config = dict(
    encoder_experts_per_token=2,
    tokenizer='char',
    optimizer='soap',
)
Rows from block 5 of the image encoder of a small image-text matching model, named by matrix and row number. Rows with one number within an expert belong to one neuron, the router's apart. Each number is 200 + 40 x the weight over its row's rms, rounded and kept within 0 to 999. All counts start at 0. After the name is the row's rms in percent of the matrix's.
Before each expert's rows are labels from the 100 images, of 14976, where the router gives the expert most weight on average: "top examples" is what is common among them. Only what is clearly more common there than usual is listed. The data: simulated stained blood smears. In brackets: how many of the 100, against the usual share in percent.
# router: router (encoder.blocks.5.mlp.router.weight, 16x192, trained with AdamW), inputs 96-191
# gate: expert gate (encoder.blocks.5.mlp.gate, 16x192x192), inputs 96-191
# up: expert up (encoder.blocks.5.mlp.up, 16x192x192), inputs 96-191
# down: expert down (encoder.blocks.5.mlp.down, 16x192x192, transposed), outputs 96-191

# expert 9
top examples: two lobes with orange grains (71 vs 14.2)
router.9,102,142,134,195,154,209,189,191,242,184,217,219,293,195,197,163,205,226,180,171,151,180,146,175,103,187,227,177,249,206,236,235,168,158,219,245,166,187,224,170,188,219,185,205,199,189,237,195,218,269,177,287,160,227,229,202,181,159,165,173,191,140,151,153,227,182,190,172,142,169,205,159,204,196,215,263,162,242,213,253,226,205,203,182,154,235,220,218,135,224,250,228,200,177,185,144,247
gate.0,098,202,195,198,197,203,84,212,207,217,227,181,246,169,127,228,247,183,178,155,173,209,224,158,200,199,110,237,263,236,217,238,148,207,144,248,160,164,196,200,133,200,262,229,164,191,187,168,156,168,249,222,202,204,322,190,220,158,189,150,156,252,241,205,200,233,239,196,224,186,174,206,176,179,219,208,203,204,192,215,133,154,263,196,182,244,234,253,147,312,220,207,151,161,173,214,197
up.0,103,216,125,208,266,197,173,207,165,254,205,171,245,164,142,128,209,180,317,208,156,273,231,235,176,214,70,197,274,192,186,261,216,192,203,205,277,154,197,173,252,155,224,206,180,203,166,118,227,86,188,212,211,216,200,235,196,186,197,220,168,241,173,198,225,136,219,249,238,204,237,213,258,186,230,136,176,258,220,166,256,198,198,282,135,125,234,207,192,188,208,204,212,205,130,184,224
down.0,106,158,136,178,247,222,158,180,207,197,237,255,216,271,117,170,174,165,196,192,241,146,177,222,122,213,192,254,248,201,201,219,286,144,187,213,225,170,208,260,163,193,136,174,234,217,295,130,136,196,231,133,139,176,187,214,244,242,122,171,202,165,221,209,223,265,155,220,242,164,200,161,240,197,195,207,156,196,208,161,168,136,209,236,274,223,182,187,175,250,176,230,182,235,143,137,314
gate.1,079,190,214,293,222,168,204,215,194,200,263,193,119,207,151,158,195,160,170,176,181,256,209,158,180,222,261,196,227,226,227,203,188,177,226,203,203,176,220,182,177,267,130,222,187,248,253,172,233,209,171,277,131,190,186,192,179,166,222,244,93,222,260,200,152,222,189,231,234,154,199,209,152,212,157,236,170,226,127,142,178,219,211,189,188,254,162,216,119,253,249,198,231,158,244,236,158
up.1,077,184,244,313,294,180,231,231,219,205,225,248,140,219,190,152,211,240,111,237,168,238,220,266,246,216,204,278,237,206,207,242,177,215,170,166,199,225,180,168,90,207,174,214,192,214,198,210,122,214,244,234,148,152,172,110,218,102,208,132,155,181,214,191,231,209,139,236,192,182,239,137,152,150,195,227,261,208,118,227,104,166,183,164,191,258,204,185,182,205,185,191,242,123,217,221,232
down.1,081,229,126,242,174,186,170,198,214,157,165,223,215,178,208,156,186,174,206,173,206,169,246,246,179,254,209,122,200,195,209,157,214,255,253,218,185,182,151,196,187,146,232,129,164,201,242,216,222,244,246,185,233,228,222,159,213,214,174,267,170,258,174,198,113,151,205,243,260,134,252,298,175,229,235,194,146,170,265,146,135,164,216,203,206,197,150,224,198,232,170,142,163,199,168,212,127

# expert 2
top examples: band-shaped nucleus (52 vs 14.3)
router.2,098,103,202,198,233,150,289,145,206,228,192,161,284,253,234,200,233,138,198,203,140,228,190,176,89,150,138,210,238,197,194,196,218,189,236,208,216,150,224,121,207,214,153,201,202,156,232,156,211,224,154,212,131,210,182,202,229,162,164,162,216,186,190,221,207,209,206,230,175,178,184,194,141,178,201,177,164,224,223,208,229,194,171,264,176,233,272,276,194,252,185,205,227,221,236,195,203
gate.0,145,181,183,189,138,158,238,213,189,137,144,231,239,220,191,197,166,200,201,254,206,124,220,185,195,191,211,199,194,205,183,265,225,248,179,213,184,179,228,154,296,236,267,179,212,204,245,216,141,139,204,182,181,207,279,201,193,273,103,199,199,177,278,199,192,260,228,224,195,142,175,187,223,218,214,220,192,230,250,262,230,158,212,181,145,185,232,252,221,192,170,147,212,242,153,153,203
up.0,154,194,255,202,208,202,202,167,189,227,184,202,214,189,140,181,186,253,195,171,193,213,171,224,227,244,116,227,185,216,191,151,128,187,171,169,172,164,240,260,134,196,226,224,132,203,198,153,286,216,170,194,215,141,183,203,214,168,293,238,170,246,150,260,176,109,221,148,239,244,207,239,136,238,183,258,144,138,195,176,158,245,218,202,220,195,203,218,213,185,279,254,224,122,259,259,205
down.0,138,195,242,289,164,164,249,186,201,148,217,154,163,192,145,181,133,151,237,144,259,133,199,217,202,190,228,184,180,195,226,135,202,220,225,200,209,216,163,207,179,209,235,150,186,181,187,151,165,260,173,201,176,183,149,196,249,236,203,184,281,214,226,252,162,209,141,245,165,173,113,148,117,202,113,177,186,188,265,252,171,253,211,216,164,176,170,192,263,202,156,216,222,245,264,184,235
gate.1,125,204,214,191,212,237,208,216,171,191,185,190,220,226,223,223,199,219,163,198,236,271,163,185,233,159,187,229,114,252,263,141,204,167,102,246,225,210,186,212,165,177,164,257,177,114,268,188,237,239,222,189,213,183,118,245,229,208,218,210,190,171,191,195,144,220,222,225,173,216,157,188,177,180,206,163,190,204,263,152,235,227,155,221,207,144,243,173,256,153,240,156,237,130,138,281,214
up.1,124,162,254,229,201,236,190,165,189,174,200,179,189,187,188,219,203,207,168,137,189,242,186,194,192,192,277,198,114,192,258,171,188,147,133,147,195,231,215,263,209,153,181,213,199,200,240,216,211,256,203,190,201,221,78,236,232,191,162,210,174,120,205,204,142,251,152,309,209,156,172,165,217,160,187,206,194,208,234,158,199,234,137,259,242,152,253,173,295,203,170,135,214,131,138,289,229
down.1,128,159,188,158,215,255,251,238,227,241,250,291,167,186,289,190,115,154,178,149,234,118,183,250,206,187,199,215,162,173,190,211,270,249,174,208,185,249,194,155,242,152,188,183,167,162,211,246,223,247,241,232,208,133,191,223,182,286,174,179,208,262,250,187,260,174,252,174,160,234,121,164,108,212,154,199,242,187,225,142,181,262,201,213,175,171,182,154,197,212,187,193,179,189,194,164,271

# expert 1
top examples: two lobes with orange grains (83 vs 14.2)
router.1,099,171,164,178,184,105,174,163,177,188,251,218,288,180,146,242,237,210,207,219,164,214,196,161,181,199,199,207,204,82,246,175,207,179,193,222,277,160,182,210,184,200,148,186,214,162,92,160,222,189,248,227,123,248,216,176,235,161,160,186,143,204,157,178,185,107,211,175,209,161,294,211,258,203,163,146,261,236,234,254,183,141,213,174,180,189,168,220,188,278,228,210,139,130,214,198,218
gate.0,083,240,137,188,114,192,289,159,250,196,211,194,178,232,169,232,243,178,161,186,235,170,172,157,166,248,265,196,251,198,183,216,209,173,165,213,163,211,189,226,166,221,131,267,152,218,222,203,150,277,171,204,260,211,237,263,221,243,236,209,241,263,152,172,232,258,234,208,240,206,230,232,242,150,190,150,214,210,224,249,237,187,171,258,100,251,240,188,185,177,191,184,213,223,252,239,157
up.0,084,193,199,217,163,343,237,184,221,129,165,200,192,282,185,181,196,193,261,198,235,191,213,196,133,163,244,238,255,176,184,134,233,192,190,224,174,218,244,226,206,255,259,226,185,251,156,170,161,155,186,205,255,219,213,202,193,187,298,274,274,204,185,214,238,230,267,227,260,180,130,176,190,197,229,153,201,194,198,221,190,159,138,258,148,226,192,206,235,252,170,215,161,159,221,240,185
down.0,083,202,190,239,190,246,201,239,174,250,218,188,224,223,222,158,232,188,235,172,245,249,182,176,230,256,199,191,177,164,208,216,226,171,236,156,180,286,200,175,172,229,123,184,196,179,162,243,279,275,214,241,155,246,263,199,160,148,246,205,223,111,176,144,173,143,124,112,193,155,203,169,142,162,251,155,124,193,210,205,207,197,94,173,255,192,186,161,250,180,208,165,181,168,180,186,259
gate.1,065,234,161,160,246,183,121,199,246,135,137,159,264,158,199,242,218,163,127,188,256,205,175,216,240,207,277,235,225,225,188,290,219,132,233,239,160,246,208,230,223,160,178,220,188,142,256,215,148,177,186,187,143,221,242,246,179,142,232,167,229,174,202,222,217,155,179,130,245,172,260,75,177,264,213,214,191,244,184,163,138,242,137,210,188,241,223,215,175,134,192,224,164,205,259,216,177
up.1,073,206,245,185,237,262,261,189,220,185,162,282,139,299,234,178,231,178,273,168,212,199,222,189,261,197,272,182,198,144,243,208,186,200,247,185,279,178,252,194,217,191,138,142,175,258,181,206,218,188,179,206,137,264,204,225,212,242,233,289,255,123,240,217,218,274,183,210,239,134,187,226,220,185,251,230,241,227,202,253,225,202,225,191,213,255,212,183,187,43,173,215,212,184,144,195,223
down.1,073,159,188,220,218,193,132,180,154,160,182,164,246,157,179,246,172,200,221,214,113,259,182,176,218,287,169,150,231,179,242,231,277,217,233,131,217,165,189,193,218,214,165,165,252,153,193,164,145,144,207,221,219,106,243,233,238,156,153,191,207,213,260,133,214,274,122,260,180,197,158,226,207,239,158,164,132,316,190,131,133,261,179,220,239,242,230,166,206,230,171,214,249,160,159,225,190

# expert 6
top examples: dark grains (91 vs 13.9); crescents (34 vs 13.9)
router.6,100,143,200,191,218,138,206,208,268,198,149,147,193,261,228,177,262,233,232,189,164,193,157,171,246,174,169,205,185,149,160,243,249,191,218,193,193,168,222,184,237,226,174,198,256,167,238,120,222,199,237,234,207,219,199,215,168,128,214,136,240,208,229,184,209,144,185,171,134,187,236,167,186,217,161,242,151,255,227,133,250,177,119,228,191,170,224,244,194,225,220,214,238,194,180,188,213
gate.0,118,222,218,183,246,174,216,258,192,198,193,129,199,247,217,247,222,152,182,190,172,200,134,209,173,193,235,162,212,147,246,229,243,153,248,244,210,134,215,211,188,298,220,134,185,209,195,235,263,201,188,235,210,205,261,207,252,231,194,174,171,257,262,232,256,237,305,162,159,235,219,265,151,241,200,112,256,212,192,167,278,219,114,247,229,188,232,188,232,266,199,207,209,187,259,131,176
up.0,116,145,222,242,197,236,175,171,145,224,224,104,161,230,150,210,194,260,183,177,204,275,154,171,180,195,224,265,174,209,139,214,188,220,182,145,229,238,179,204,187,158,217,252,239,200,211,199,221,273,250,191,191,230,154,212,153,196,201,171,232,128,140,181,127,231,176,274,214,151,172,160,205,161,167,203,222,264,228,169,149,206,197,212,208,252,152,242,191,222,206,123,141,195,151,247,203
down.0,109,233,164,154,137,224,172,262,150,262,175,205,263,176,195,150,175,221,202,198,203,274,179,143,182,127,151,249,279,190,250,162,239,164,194,206,168,199,199,198,179,191,199,266,183,166,247,251,199,186,226,269,255,222,181,164,170,202,163,228,230,256,281,192,177,162,156,113,183,184,261,148,181,197,156,171,185,167,170,226,133,161,173,250,117,228,177,137,142,169,257,226,224,212,273,211,190
gate.1,080,229,283,225,120,170,250,178,205,211,172,187,198,173,247,226,236,207,273,192,202,193,230,141,302,257,143,187,134,165,194,201,225,174,180,214,126,224,186,254,198,203,179,214,168,157,213,225,236,184,185,231,217,194,186,170,215,157,164,151,130,229,235,157,190,225,218,203,203,180,188,245,161,265,135,293,293,108,157,179,216,183,173,125,149,179,179,194,206,238,235,166,181,229,184,166,222
up.1,082,173,107,167,250,280,173,204,180,190,227,218,211,185,146,190,144,216,199,176,191,214,179,265,112,191,175,222,248,213,174,152,203,217,178,250,288,254,181,154,190,198,227,156,218,162,168,155,138,167,148,186,173,201,242,233,235,208,219,206,242,213,171,229,184,169,122,166,184,199,135,187,193,155,212,130,121,244,217,200,137,133,242,253,267,198,199,167,163,155,211,189,163,169,152,206,195
down.1,082,214,186,247,118,200,175,222,198,208,185,172,152,182,172,101,163,193,222,222,243,167,217,176,170,330,179,189,197,242,204,126,174,214,183,202,253,231,159,173,184,202,159,203,162,175,217,255,216,224,234,286,285,285,185,233,165,154,169,187,299,207,228,227,197,168,170,176,197,223,172,266,175,221,240,307,195,71,141,187,225,121,163,169,207,180,166,200,246,176,233,190,139,213,196,261,206